Rows from block 3 of the image encoder of a small image-text matching model, named by matrix and row number. Rows with one number belong to one neuron. Each number is 128 + 32 x the weight over its row's rms, rounded and kept within 0 to 255. All counts start at 0. Numbers have three digits each.
After each neuron's rows are labels from the 100 images, of 14976, where the neuron reaches its largest size: "responds to" is what is common among them. Only what is clearly more common there than usual is listed. The data: made-up ball-and-stick molecule models. In brackets: how many of the 100.
# gate: MLP gate (encoder.blocks.3.mlp.gate.weight, 256x128), inputs 0-127
# fc1: MLP up (encoder.blocks.3.mlp.fc1.weight, 256x128), inputs 0-127
# fc2: MLP down (encoder.blocks.3.mlp.fc2.weight, 128x256, transposed), outputs 0-127

gate.230:085144144145156146178083144120089122079091181099150141171117156146124138137098120058186124102098155119139138192148159069171111098172128160137163162088204139127134134065049123153169096150086095188114113114113127192128165157099100142143096116142168132135137076099104117130160145158138152227102110128135128178096164099177082119143130091136107134078071128115149116150112161117150109136149
fc1.230:145152157084165123110114144145139100161137103177153119067160130103170114166157184110084142167165079162092134152183100084137043144139112138148058111095147142153110091172068146153033088123095135175098154135111166138107127132128136123166122094136138150140088135123209135101106163133095171130170149110124092169120062110126195173103111069149089099145145098128099093134156110144088118133145
fc2.230:141095147141044151077132101159152148151114086125153106140137132126105089076102124065162092104072164172120149108127147127108145118094153086108123162137178100113163113197082114061135094179109193121105098102159255144137104142106175078137106131134106126071091133140129135109110088075106132111156119148128104089133118121102134152123116070151130147104164069128180154097137080145113088144123
responds to: blue ball (100); space-filling (98); dark backdrop (90)

gate.175:091090156117132121124152129120090136098150189096074101181145132086119067103128166140091180109121117216116121144123158152130063124135094155143116104159163088148164104105149136155143147095131163134067073081091168123130129082186111112075109144117152105213095151120127184084131150113152188119105092130163125126171180085151134199170147062109127149107115114135143148094174112089156141124101
fc1.175:150129137152141115120119134157164118165100183108117150138151147163101139083121085108110146079135140116139158107125122150142163180165092083087157118119108095142079136147151065158124118147128160082126098170125086190123132077217203084156114127093114025152141173145086122129176101160166153084138092094216123141185151103090124099107124145143142130084099117079117107093077129103098102111128
fc2.175:095110127126156134069102103152177163099123127139121108112118092083146120104167064135083146127106136139095095151092137139092116129114197133068132171124137152128131118099109163100121115114090093155183114159154084167174178116123177117041163115120152111101161109103075120169142093190113129157116140126129152111109099180214173089113118163112154132102221133169118199194137132113166154139135
responds to: yellow ball (70); space-filling (65)

gate.31:135133106068151129152152098100158065149168128107094100182147088164180169170096168126165123073117129143098177111162084104101124169152123122169100157123114153107188083170155140127132182109112169173072133115099054137129134126226151136143161184174119107112155129082153111127123110091134157122208138098137107115100145163186151081134109119103145121152182102149130144092149153191126121131091
fc1.31:171140125151134124110134140079082115089111120189134168148190155132095138121127087158147124162149137127122132196105130142121094106103069140102053130092151110151139147212178093103180148149094174097107167114109150159110138194089160102113121147187192122162173149145156100145078136210138124182128205164168135152144132143111171137134171115135091103154127113148174165155172130089116161140132
fc2.31:121114126173060111146107127175129163140103139139167088115087163143109142082087119144122160139091118067134168138195152196144149121185174181133131073087167130147107154171168085116141110135096179105164111140056133162196134081174136117133179133157175158095139081126112158141102080171153154156131148101123157160114125081130144096146111172171167093135173131190166120171144165119133143076132
responds to: red ball (99); space-filling (92); dark backdrop (79)

gate.151:093120063084127115135160123162128122141150149151090157130074140103146061113073128121171073146118082150141110124122146109183135104114102140143156085196114109133138125128114106137104103079131087187115126082163104132105110120100181097173148138155074105133120088143126095117151132070159181147109064098080141098080106170082136197185045178147117173165070143152146146125134111155114106185122
fc1.151:140213130156154178129115121109147128120101056155169121169180117131086091150170154073116106128180117097134103131133109203164134152139166078122112180107199112087171155143125141131121113139092125123161136115161142149134168096149125039103091114130110174181116159166140117174107138186112172131126144122168077147138166104058176154152118143090096074127144107179086166118099157107092115156117
fc2.151:131137109122179136107157091175111101102121189075088115100138121106082106139143108151128168102109137084118142104144126069120163090083193129079131042174120107071118199072143128145168113082120121124133096133140108071180160091125147134135138176102169124109095131152119123093191136120124110179191161123121103129101150143063127162127104115078190143146153145134094116193162187114104156138174
responds to: purple ball (86); space-filling (67)

gate.225:111141116119135090137140197107160143150127109161083172118106195183094150121125113091179121149141143169184149126118055100132166115156157119169120143145106119156133128140147118156149098128204076099145098182152145129144103131130122182106133092158076166094170145134119136071132144121096136102144084086143069184111115108146117088176112142180174119089186100163060112114187180178178122101163
fc1.225:163146086089070127090114139090172144090076103111108143115069133170112098152096142070204146125142047160088108129187133058142153098141141108118109150108099168177167096208132192166190140106141081116154110139107149141117146125120143164160129086083080120119176124163114081119163151136109115118130151080124141149116119115155151083148147067137159121112156176128116166113162176152136098168168
fc2.225:065149127122144135137198093144099149150103076126172128118115157119114108153142131133117114098171126136122151111185157139128162103133157173148088143067101183154151115112140121177168084114105075066120124090122143158142094081068146114133135092102142169121137112150167135145153072091092126142092078014188128119157123156150122140148118079108111126161136112093128034133072094148192131119088
responds to: dark backdrop (95); yellow ball (77)

gate.61:105105127110089170149060156109094090127118093136110105121080110115133094098142185081114155155158102221123168100086111095118151152100109109130065118139074105164103116112090061123149115126159100141095119135175156083152102050058144078129133120127147097094091061128127172113169122108153111087067164127124118113138152128120126153146162118137124141136118195152224126125136150148075104081112
fc1.61:134182103133121147092138148209120127092059109110133165120138119081130120138138214157135079095104094111127111126143136129141080092165108143112113129086091092121144102119148133121114118201112140196184131075088144141146106138182157061103078203151163175098114177182126097077097135133169120148124138116106099158118126131093114074164119155084070105100160108127077167058122105117117117143141
fc2.61:156125157107160147184128076101156086138109133093204101117147169058129029121119115146083116097163077163073073110112108134086171152175098146173133103136102097102144141174061112138180154101158103089111131129115103090096088092086114146143147106104151113150110065127099152098137155126125085134141142129135137183150069182140073122089143101113132166143131133160165142090152102132175135082169
responds to: space-filling (89)

gate.22:119087121161110089127142109091128096155106162117081123118145182122098150079091143132170176091053098094096127121107049120094143088197048116179088152115104110180168198170126116169130083114181124128100127156114117087161146121175135125132107143101138114116154149152144114108200136146173137106094113108134168141156148177165081132079116090156134196110132161140095171126179141100124105167155
fc1.22:090132086120131132167193118088098184123107077133143113103120090145067129153140136161158072101118138163119178109102146125090167083140118110120120119095119105138066052116083123115121135157111102106125155101157086104122112147111072155188113069135125151126145186179180157067160125089177160093101135064151153141168122109036158142172110173139114114102181134152112135117097105130179086162143
fc2.22:178125184100098121134134088095120087161095141141148167169123140161153147087132102098172136137122106177101152123146149106168096150093071154086114088072071117100119167072100091089114117110156179133102106142150144099116112169171115082188160129144173145120106120170147183159109122145152074095143135156120160108140147100079165137114124094168114162067062080146200074149136060140147162169096
responds to: yellow ball (98); dark backdrop (91); space-filling (86)

gate.18:159130159106183167138162109180139129168169146143166175114160176146075130098104121130065140138147125120153139173100188148171126153100145140125116117114107139129140069164197141143095144121107144068084113122108115084134144133155178084081164154164216163130121136077121171130103150156100094129124101169150095085191155118128171117181170135080082155141125170083134077160152054104139143148097
fc1.18:145123110111135152080168152099170126125112052162096125192115114173121159132078198173074092191197140096128154148146112105143122130112111081097161100105054143059089092117107108096126097112098152134066146174138139105159057128165133113105170146156122150107122093093169116120173124138116105147163113147114048088149123147151177114134114084100149074142124120125160133136168121116105197094135
fc2.18:104120149100137089117088148096124142092129145061105132121112175096124167104144132142131166121136179062099201126180132077133127101182119114073103119137123124190111155084185116160128139076144114125088076131055119099145149143132067150103191125112108173118100135219149115142144151142134118080134088089112120195157098168132056170150124190092118134137157112100119139108132112123146198117102
responds to: space-filling (88)

gate.91:130149150125164128107204085160137170122122157178157122097133071110068117102174134154080113151149144154111101130125141096175125122179094164183109093159133173096155143068131141181160107164119118089167134114096083169152125146206136127093099093174160184154166114101088100067120086165166090150131195103119172120127126070129149074162166154114079133080100111161114123139128101161134143154094
fc1.91:101082158112133155118107153188093167108105100072086162160128156143186149145084100182074143142170124137150129096128125133133069144176101157129081088134167092173120099161186107183141158082129132148102109133094113126140126141075147141094128086051129089132163163128103107061114123108113170148087105173136166115157081118173114164108136144101200125173178144132139104130195163145113086143186
fc2.91:155123143181157140123189157147091143137130133165092142145129175126125121082126097137105117209137133154186108163109124139138138156147134074079076087159116115072124154103137138141085128155144168060166134150121067139150135095194134082149152157126180180153140079129149151096153024130099141128145158159156110146179070099155186180122082136141091146134181099109104124122145126178132069123143
responds to: green ball (100); space-filling (94); dark backdrop (90)

gate.144:082142111165125138092165103077127106068128086113084140137072133106131094167158173152113111125079103119168111178101099174087120105125109167093126112160139086139103171106098134184108131112151127115170106067123172129178105143068136187067069182078105164129085135187103134096129094122150120139110122138118068173140091137067100094131137131181101151119128147101162132068160115099168172077153
fc1.144:117141101167133133172112157150114120125155112157088084121117098166180136123135167127179159140091177152173167157094111184129112155107094102160110127087110106147114210110056079168141185088089046092106164159160091158151094130100097163111152147080140146121088122127146066188115087075106100169105164182129097074119084099108114132146110114113152090132147123187096147086133139117097162157138
fc2.144:109168213162127137106158055121120092074138118146175141061168109079094151110136107147145142125134143136124146135195160155121130163190146136147101174118109195031171137088087135123106094175098088169134160142124148079123158113141159155105104152144071111125134115137149097110109151091119103176090149073132093102112174106110145057140133132070127078117145109138103128130134056095121135098164
responds to: green ball (98); space-filling (84)

gate.131:127142132134161145082183152174124145110140118144129077174099158164135091120129121143124106089117162163097147169134071181170134128162094130104146110144163180133081094164116200081122163107138097136106162128171083150066132167158129140118099243094120176171128123189120152182148128105195106100156117125162141100107078073128113081133136165129087095133167146149095108145132100113130158142195
fc1.131:132154089162089178189083145167059094125077114106085138131118088154148122043124175140119197116081125107138144146137143150066123142136151172097177072084112092155067112135098093110147168128179119130100102182101086153145136113138111189168139136182130140156143136099168097197125103111144142131125076133089124077073109055175134140179145110145116146146114144163118156167155132125126130117114
fc2.131:147144166116117084106136130115158067185124164090140094154121139069154130123089131128203119153138100140098124105149121136163118140088065084157158140130135144122155112128083089190134151137098087161108127153193176063171089202124127090174087103094151172153120100086066148148138174129169044110092161127147122139119095153112185093149113077138187175104094108159146138108146088126112135134145
responds to: blue ball (100); space-filling (95)

gate.73:153136110146121168160124083098108128170072134082089097127149109132195191143137101111138067134128162123095114126229134184123120093099136120135153140151184133094147135078125159166144088073190121143121143119089127103117120134064095142160106097124144104139144160113182051128177122167103153176165098119180149117022117102128162146170150139107126136156188165105099098121094138142142126127103
fc1.73:096124134091113105085089115076146113088118094207092128137098140095089095154113200100138124156148104107143131168082167110137120169143119118129093150152153112163155061144197148100116103100149107152123151128109164181154133144128152079155186133092112132097141124144140092137131157122172106084088167137110110170247121123125140136123144090091177131137070095180150173088155129158088080178176
fc2.73:194127126119105086125087170131113126163133127169102148147188104211107155104119140150163161125147092172112153128080127130193169114105078117154128127131168158137103131215106125101089130108128125164106112103133136132146116157168189077186128076131135138122097155110156165124134170186103146145211122133165145178098155178082129134138166086101132099145160106087138073155136150159107054182162
responds to: blue ball (100); space-filling (98); purple ball (60)

gate.47:089170115118227130075136111102119155032129124136109106139147121176133143141206111129118058115119147173188130132117158130137123103166130169112080106156149160071118096130143106129093092124110130152137141139108113157073121128150174057142173165152088145090128213142154145149095116188159128163157183130100147154104117120136134147155057160089108097130169135095120185136094151107162146107155
fc1.47:115158147191126106184089124147195116171084135142115129077169105169147162099119162173101112145111168085118132058131112128161196075134139119194207114081108127103142156129081160083101106118156148053115125164063126136164191127150144148103128143158115112156133056110151116119157119127161153172153087131146163131171107146176128136095143087130149150152134172181112082120106114102145177149109
fc2.47:131172099098097111144101128074101092137101151162074163194128158110149114157119168160147098158149139099123154108125092140137170153095098117211136085065112124190149157108138067101186142100125191115104117165137111115087143136096109071134125099133100067143133088108129146169166132121183140111091079146137088119206141103173154091168163095106135158107075119112113159078158090097146153124063
responds to: purple ball (100)

gate.185:130132114146096126142141091114136140114174123133157005181106076098072120120121116127115126142101146135145124125097189160146088132140151106156146158156117156070158169207097190123154165119117113126076142107147107153155106127129150060074141128149110116150165130110147054179137139124179119190131160169105162136098075107119067142169073117108124094107174127156185156154162144114117129188140
fc1.185:109092129147116098165115117095158099157141126156094154121127106148131127091105157160061207145146183121118128173181102147143150119165146166215118157145095111117097102108101088093143129116118151065164158137153128077119101161082121122083163130154182140110073162078138156106097128085181156133094128154090122147092150174133068147115052149145144190140087165116115160188163149086188135158137
fc2.185:073108131110149177144180128170149103093123056075168088143151138156134178132128136085181120068140208178126112082154162142135150129157088106167184134075122098108146150067125139156125112103133181135077096096184129118101123130121136173145095103188114115170146086149148080139092142111119134150143096164096112099148089100164197081143193113143125120103174145092156096103115089090121161105123
responds to: yellow ball (70)

gate.72:146128052037143169108134152124169134127125087155161176085161126121111086137120155166122089137182157164191099089146059084119129142128126123088170133143142147133158110133170152120136143071076105113148156134138123144105051138104080096079114100116137196093081150134151163122098096147083189106148169101127114137118133162075099104074130181155102159189141121110168117170150096101111150092147
fc1.72:115125206145115154121141134124137083136086161092121090114149107125110152150153149097129129128120119067087185122177098136089118170103126117152137124064128098147117068061135118137088143133125171129119125137119145146140145086114115115172235082076109142103117107133199106119072143108131121073053103106139104109123075108134154195126159092086118094097074109198168144106078185155143146103123
fc2.72:145105132205109130168186128108094099122113152112114075143188182109127136092097138078164114104111104107105171128139073155123129118168156088146118140132161157121130154116145083141162126136146107088123078157141147101120094164172104097132100149141112132234110126142115135225055144107172164127147079203093113099174108107098174064146106076134124100079145114122116093096142114083102103127141
responds to: purple ball (100); space-filling (63)

gate.125:131161114145186142141119106136121165065072220106177178122095166143091167117150094149124179109116083155199107129156119118127120162119149088137165164155120124067110176141124107105136139137148163180175158162064109155139158130166141124165147114146204189123098102160129183145128100094088077093164133086089137126092117128144108186083150122100156120121121109155085136124111114155206118107091
fc1.125:122137147122109102127140114108143144078054150112055087086049180158148128151135096103095102153139127097126169135161161102131161152088139135158116097172124128112105073099154111076155175109157157148118140114134072137135101082077132135110168129175164131108178155163143135188137179118115150138102153085189173181115089158174056179133155135179115154125140146089113118122093133091185201142135
fc2.125:142064122123098146156108137115085045076158185158098176120135125077153075111159162059091119139138175142091110115163096091119183154131214178118110145117164148168136100045126140111115099109098150147097097110135143131166143085118157130131089107112062137152143115119127151118146174141120132075137129175141115126125102053147141088128165119061163123136065124095073101148139105083103108108118
responds to: blue ball (100); space-filling (86)

gate.111:097152121157145091140150156134101123099133172118105145135182160153159090139106095117166104140147126140197112097104078181175144143210132126083151128118137079132102130081069106127144140133151101128163124167149126127115133117130106103109133096065092154141104109172086141077158126157102111085126039109175162152124114130137114072141127190178139139077228144149117113106118198153150199081133
fc1.111:224145140097087126064151095104157137148082074138108116090119097156112101170101179091149127109180103188128082113196137143149123104104144121135151177122095162140149114190144129149151166062150154114125135164145144099082147096157114165133171099114123127105145136121178117163155130083130074183121115137068165167069120149159173126113151092171182164133114174179070116109117125123101085160136
fc2.111:115108126176103211165170105137142161104049147132138098098114062148091119123138110095129119101161140131104179124155111138105124184112171145084068080087079137160126124151081149155144068163090137098160124102136107150143078123102126103106104137099128173108157107129187090157101088089093177122126108105117118114080126103119205151140100083157121127187087134103092048151176111132110066143138
responds to: blue ball (100); dark backdrop (98); space-filling (89)

gate.192:100108081161066128165050171130134174169119121141117123128120059136128145129115145117149116125148115066126120119139134137122144080120129118135106146143104189128104108144134117091161148124119124148074143155148181098169086051096143121082148130034088141130088119156133166140128108112158143085165128171101097109179177101138178135134153110086167084129084103214135089022119140098096117108107
fc1.192:181145161067153107178119116093092138095123119082133130094086113156125128069140098174109090135147166111073191145109149091108080134081117138095169104159120130109104062179186124083147159145121108189158147146095185141124136085147084175182092136149156128154148172101091141112169096097118158059123141093152156150040113109148143123133121092116159121136150145113110085177184158092119087106123
fc2.192:143108116113070087151097065163167170175094121096085146165102144186143128047156156120159130098148131082084144116146126119158139129095107133142058113124179118160051185158134149130097143115124130102103090089147121083105104145084168131163124088142174125090118151156178103133144169154113142091177148136211135109126156129079109126098145064138120139104120115136133071099151059163131099185164
responds to: yellow ball (100); space-filling (80)

gate.96:191110172166166118107130101105111155104122107145132079174073117148108090076111195089028159115186142189112190128133118091096150105150150199136116126150153132140168152144167100147140192095144157147116122117124087109139134104189117151153134154137101080132164095082162104123184118107130143154175067119148165176118169188155077153094143124096115159089111173094122153125113095139111143144121
fc1.96:103105135143055155107117099119112099111090062103068153124112155111170125169117123129158042174131115126156153157119164124146120134166135110162133092050189130143147193140061097133173165089158121089092128161115166171086099117083099132128101122067172122081130135162135110123095151155133092154122115099142149199145151158153116156176141129201138148142163151124178116097118218123108143130130
fc2.96:127116152127170133041092126195134131153085073097161109106099117119138151110149188138112106126067096123113122118183155119139088128149144107135146183103185100168118120124144153132186152126205198104127149115129185140113136114109098100089102116116118176100123129099135065127145107179139077164130109080082122201098130104128098219099127159194158161132121106133181112121120142190135134103143
responds to: space-filling (97); branched (82)

gate.247:132206135112076053099095137137080105088116118119191186125080089085104117084159173096130212141127106119064112180132154099105179118094140140146151131065111140135094103111106159120132106146132185093105144109132099105136123170145093121171131103112119156122080105148138155093126185058137129089151111092144154110123158123175089126113082119162168200090103077107147137097136092161130134170145
fc1.247:103133152125056177111135191160167160101098112175152171103110097104125105204072135122099053115141064155135146133158140112187161090109148096105086150111161139129138086184138120092084142154090110147099182176093175140049158158111135098167073170116130159146143131136114171165111118104120142145112105146126117081133121149138194111103105147124130069095134108135130110111072104086126179185120
fc2.247:141091122173067163084106142130093125128084145140201139156141174079141112067109118101142122093124074117086202133134188159105140159096172095136167180135116117121145077140064125127134090114129118171152119146056126070137121125137119088107120107128134114188147173131115137187077110134127145125152082094162103165126126136115128144143098205093178102155134220164132164166126184131163128140111
responds to: dark backdrop (83); space-filling (73)

gate.24:123145133194068092133102147108107146138092111113103069185102130142093128117136156113136154178122100170121155139175135088119182172113146094137096113106102104068130125117122123091116150084123201190116178184132121101131206157182100124161122156113146123136180165139154081188140097106110141109157125092179107174124135180155125099110051134108140150183111152151116069073074130106152079129123
fc1.24:158050127113104134134143095073136136105108110158095105187080158115117141178196096112152161169193143095165103132180138103093109128157135104175087067128066104091151111103121095112095153110104089137117115090171140142079110096097200157116185151141142106124090090160159198200110137067137161115181173139118166145110147147119143134155156098171185137125161130102087124100124119112121095116139
fc2.24:087130103156139083165219125093134133132113188118116118097111117087158136167150139070162226107111169123133155105108157135098104108156166103097080108117137065157117161131154122079120117153184122087159114168107127185149115111090152081108100095103166157172060137111118093057161146109064135145125145184141127116129188154143152098112168129107120114136139100175077131121115063072125124128134
responds to: yellow ball (79); space-filling (78)

gate.100:144110130096116148061082150104125177091147146067179146135027138146119152112134067100180182169133082184107105154102098065153165178112136104114142134139135155121116107120110167123181141119167155114185094091086095143116091105145186174136112156144155173107187117145112194091085118140058067104139114134129121159106128118160152119153083129162117123100161128115149107115123079149157103171133
fc1.100:107117194164165081150103070186140142145121088125159092107123085103134110141171086082108141077067201087177126092059181121136098133128159121100123138171148145086082151093086102108130099141066158117125154131087073146142115143126075169131105129164149146129098157132140156203108055062107164094092172133107128117123136136120125122133087148101101159146126145151114093137075112095124141067101
fc2.100:159132109108133150155092127214121185139139143183133126140103107193147162155157098079114128091105151179120064129105206107150137131114107089099107117106141107095079147128035138128102143146132129091138109122159111101107163099136091139118150170115159150106086166124141161135100146204119122196148222128128104138105093080146102131105102109172167100069171118144099148148154171176095106102088
responds to: green ball (70)

gate.184:174132128109120146088226147097166140072104133131141127109118164122133109105123139129185111145168056163111155150174153127139098087129147128155095155131159165140113102174129168160155106072153108136137153167133198131123123117160139126199130152075121170112172104086157088122151145122089138157173140137116182181117088124142216049139115090153126123126168174118065150131189160165136112168147
fc1.184:053138103144123165117130078126103112155165116146161071127138114089147143112169158198113135128092134091114113143145133159102085134112081144121136098153153168094112139179054136086114105130079189121106150087127124140225166171089095117093112095141098136135147151129124065161117101143139125195108185167140145035119126099138071103141155111030145156143123123081132144107120150142131095147133
fc2.184:126129135133154154140145207186149129092146132137137141125128156155173145172099117147163085153105153220124137130113144147130115112085083095110130103095143114101116142113116105161099151108086139163134077186122105093132135101174085152156081166130139081066117145123120129143084173161161110201154162209126113154121128170104142086034115162125116109100150095125143140138198203161106068144155
responds to: space-filling (73)

gate.0:128146174115105092120114171129202132157172097155098118103111138100103118131148165122133140144113122137111117112144118153129056192070159085154113056125103147127159142120155145150134104120145117086173153133102119154142086146091165130159157121159158094078080094091121106188197063130082102114173192132136174140118094179160104141131127151106169045103102164041144124194104113111090115131137
fc1.0:135122090117143080040102104140094131108167182110133103076117146179150078120196114118138116133138201094118112109094125169117093154148133144138163154112102100118135120118097079140115129092075123104101061087123071152134153073111119144078123076140106190168069161148157147153158131102146139147116123164109121079141035116149140095147206150132131102149125115069124113071115134083168130086118
fc2.0:130121145141160177129141162144061137081118158062127129092112096134136080121165136141087105126143160083101128183097120129124137070043102122108154168121066088126141155125164187148145139129148110067083127138198116101104113110143104154118081112135115177091114132155140116103130126090071123126167117073117137070141181143114076155150094104074151134154120081076081086179102081195115117136166
responds to: branched (82)

gate.78:120105117113142101091114132086167110149145096189080109128113101125144145157121155132121101166092095085091115110122169137111115118153057197124167132117060109148085194154102129081135144133154061139085125081156210116183133127101091104107166118130113121186107184170097116150140125138114125116125168115173112132131198121159063102149167091109113145183096130121098145047169132121086188130104
fc1.78:193119181128137139158150080172102135164089138086094147097089159127145109077142175117116128129145073121167122143170047142110130119141204126095091100139142186139128074088161122137134099186175167107162122169096074135087118155127171109098107088136132097115187080096166097100169195114125174135074087115154167097141113152095200180146097154153095125135137146153111124136129168134126087123108
fc2.78:074070101077064127173086145146102129134140157135132092144111121143064113150123128140182126087113071132122120096180140085122081136072035146111117083100152099100111147145064149109137139073147153086111135125130148092104129081102064073177169102134109105104115111105150102122128098154123118140094149112141171148081121062102109105069070161157128126151136072107100126143158148164168105077087
responds to: orange ball (62); space-filling (62)

gate.35:119156137080122142113161142156131118105134163103095116138120117115196102121151188104091114149156125170120151152165133113120135140097170099158127136135167077083121151079066134147116104029099119152133158161131132114131122131092153164090148070114132147129130052159161194128111173167090196134113123144125111139208163127160144174136099092158125092082154177202130069071125136113180146076128
fc1.35:106126074084121140109126180117106132165118093136154166137183094145105121095145100150080177095097083141170120098113113110082078132120057124049155122122110169150144077108148160134085142134048119163163120065168089118148130092162146156119228116152093137082106159116134151109124071079109078140134143191143160111106074136125168117148170135126138140146124115096097162093156127135176103112182
fc2.35:137167163108153127156118104047145130147057117135109146209095141155171175131134163107123154068157124132130127140133107132122158134145135133221111112147162110140138081040101116124149122136120145112159113146175111178082112161106096108103130103125117144184143105166168103137112109155139142140074157222127162111152117169154129137163186114190075196076091179153113100127147146083126119151116
responds to: yellow ball (82); space-filling (78)

gate.70:082150155126109103156174179186109087118109131107152153132189085123089125110134107131117172132134109140148060120123083122127089162105124092086137115080181120101138129156152156131144102063149143097089148102101144173106082091119124089116159146114179136125104112135149153178129150110101160159133206150154161089102166101086133171072129210153083100090160109096170142180141114131171087159217
fc1.70:096136118097124149110126087177083166136138146149174119116167147129130124191132131147176139147134134167125089152113199075115109106130140126107171132138134181143075198106214115076165131193091128162109104116195142102136097094068082137130141157187183104105164092151110076200132139116099132129145136150152122113055113098153100089112098156103101118143162080137153186142142100109155105154173
fc2.70:073101138087134127132056141194089147129156094148155141118130140126126147149139163114125144163052107120163163143146140112110070116103132158124143152120160094152090008120113062139143125150097081166130168152129146129179156108147125166132129055142060125068158096161087120094164130134112090105118183091149154138077077195157128153078141146146125094151117119130132135127094130177171104095161
responds to: purple ball (100); space-filling (60)

gate.140:146170127159130154139192061123120131134104141115066155163110088155116171139153144116086149122168176130188100142071155150125048100157135120125121095109095138121079127088124083122142085133108087150082170141121156108193192088194137139161114134118044120085119197152159133152114167154112123179121097108131126118077153103147156139120118119168097125156100126131153147157214121134113118109052
fc1.140:132092130081162176187162084116109133054149049180135103087185176063160111108170104102138120123130105140133134148148128111103100098108146192085127050105143106122118146117153155116106092079077104105129117131147142134122153090064097186178121074139129088100122153094088129137143148173148170154102146181142139169132129118106123128134152147157133103205201126139076154167118136146107166128095
fc2.140:139102106130177132039115100146086105139156114093127126095089128102098083148145061170124135172134172136139143120113150065077116199124135083130124181122147046126121116152123193117123098113104086170153163129126096105064112064091161095138143167086119147119163136132152056098184133175103137162075132138153111149141079139153139153116084151136138130180083160148122168155152182140168140132160
responds to: space-filling (95); dark backdrop (84); purple ball (66)

gate.65:117122088089107142170184115112101176109105128126096120131132151150088150174154162083146123180090058110124180171141147177168118082150117113150099134165141111082142142135100123159151078138120117145152127166171145170144103146099131118123097102156118122177134133159193094125085128133085109166049083132126120130127131151126168167116087162125117212136156114110064143060082072142079151204075
fc1.65:099142157200145152163139111125140154093181182160137125136134161154117123209122094149154093208079154125125159155172139170071123130139129111065096124089132146116100149148100132180145135084092121094220140130087148175125173157113147112115123124157100104187137171121142155159118165112115134119106119143190163122131133111119111151203097144127135137156143084104088176156122168083115193200094
fc2.65:105178180130161120117124077151143136121126125122142186148214089120154173122128136151115165083089107144104108134195124144114090136166130119110126137106109113110133159115116129143074156134126127172162125149098105095129147100112125175106147107154200202148108132127124094152101103095114166150183116123146100086168153113171113084156101099105075125187207148041101122125142028124151140188085
responds to: dark backdrop (97); balls and sticks (63)

gate.48:170126128114147159113075171206123071120173097102130157197146125107157083103110163158142150086100145089158135154079110098166223082140154103100129134086096112135124148186128098150134178107094103151114138149093129102119098173092173158121123085112134187113112103176072180157119138097064120162160096126129062126136095147103159131085117137130169088168162159095151110147108059132152141131118
fc1.48:123090176151139127156167181104129172113077120148140076107131129093122125128089089123100126159064100116067164148143125115079131134115068170106142127132102167096168067115087175075076155174185125157128124121128140126191134154114129137124186100081084088152146114130179147091108191149182064120113083110145140133135158145205090089063150120136114111138106137170122072129143178106091139132153
fc2.48:165109084177141150131127146077165120159112126114095128135203133168139145108112119165129183042153117072152158113099083190093168132134171149106152094088124063156155168119153142162162120100047132118154070120122097117128066159140125104166084155078141182182124084147109084127104140130118122096129083191126106117145110204149084117130116139089117149130203144079126141110151108127141112134134
responds to: green ball (74)

gate.42:160179069130128193158148112145064130099113118049150128131134073124123152135128137127151129163104144179151120107128140155099157083169126109167157142153158105094130108098158117141124126130135087138081116134105075157149120161105198101135138121188087102127141151161106136161099078096184099179179107118128246135060125149159124117170080089148100160182173119083140145155135084164115137148154
fc1.42:088152054187146131119149118122123136137177176152116141138145113167121128160149167133123094126115127125115098125088084079144103077230109173166106165120128056163121144124113135148102108112152108131132120097106101128157126137141099129101143150147089155115086134116088159127131108103126064197134110147122132128221134123083091098139136056108160165131083061122138210072175126208130136145116
fc2.42:184105113069071131064118146087148117109095129093114152167093124146114149152137202136125168097134154108100126113143150099165147153096108148174150126141078144144099151114143188096102128111116099110076058142107118085112130148151149162185134101112093108118104162160159160128077120117138099127155140083213174157092230136087079116095152146151107142086172128112137132132114129203114102180075
responds to: red ball (98); space-filling (94)

gate.113:135149143159113162118171112122106106170093097120091143103120145124175156112098141204171115144184071142150077070195130138081135074178095090162121111166121119113069097170123155081144117128151138166154105201164105165142096109136098088213126176120170134111157112130083113145156131131113097077116118145135120156130171124080097144117205078132086147109134126107131154116185121137151099059107
fc1.113:097166088177213101155170090139149132115191151134123148128092140146062142064119088089101127083089162131153153148052128159165143181119151089096140108112125116134183164082163099158126106136144151100087105073138137143165140135188093158097154070111071135102084191125136127122103099124111133087168163141152149087100176154181141154162093185118144162128140161105132106151099132094177145139130
fc2.113:116106121142137114119149197101141126034080125087129161121146131113111129089116150090109129122150140087155132129138103074161114103174148158114077101130172107182132152112146070147192149161181123133160110200087105125160132086148150126061176145047171141136114124093108152136182043077126157100078116140077106125136147151152111120148044174152139145133134108133116151148116139101146117062134
responds to: dark backdrop (92); space-filling (76)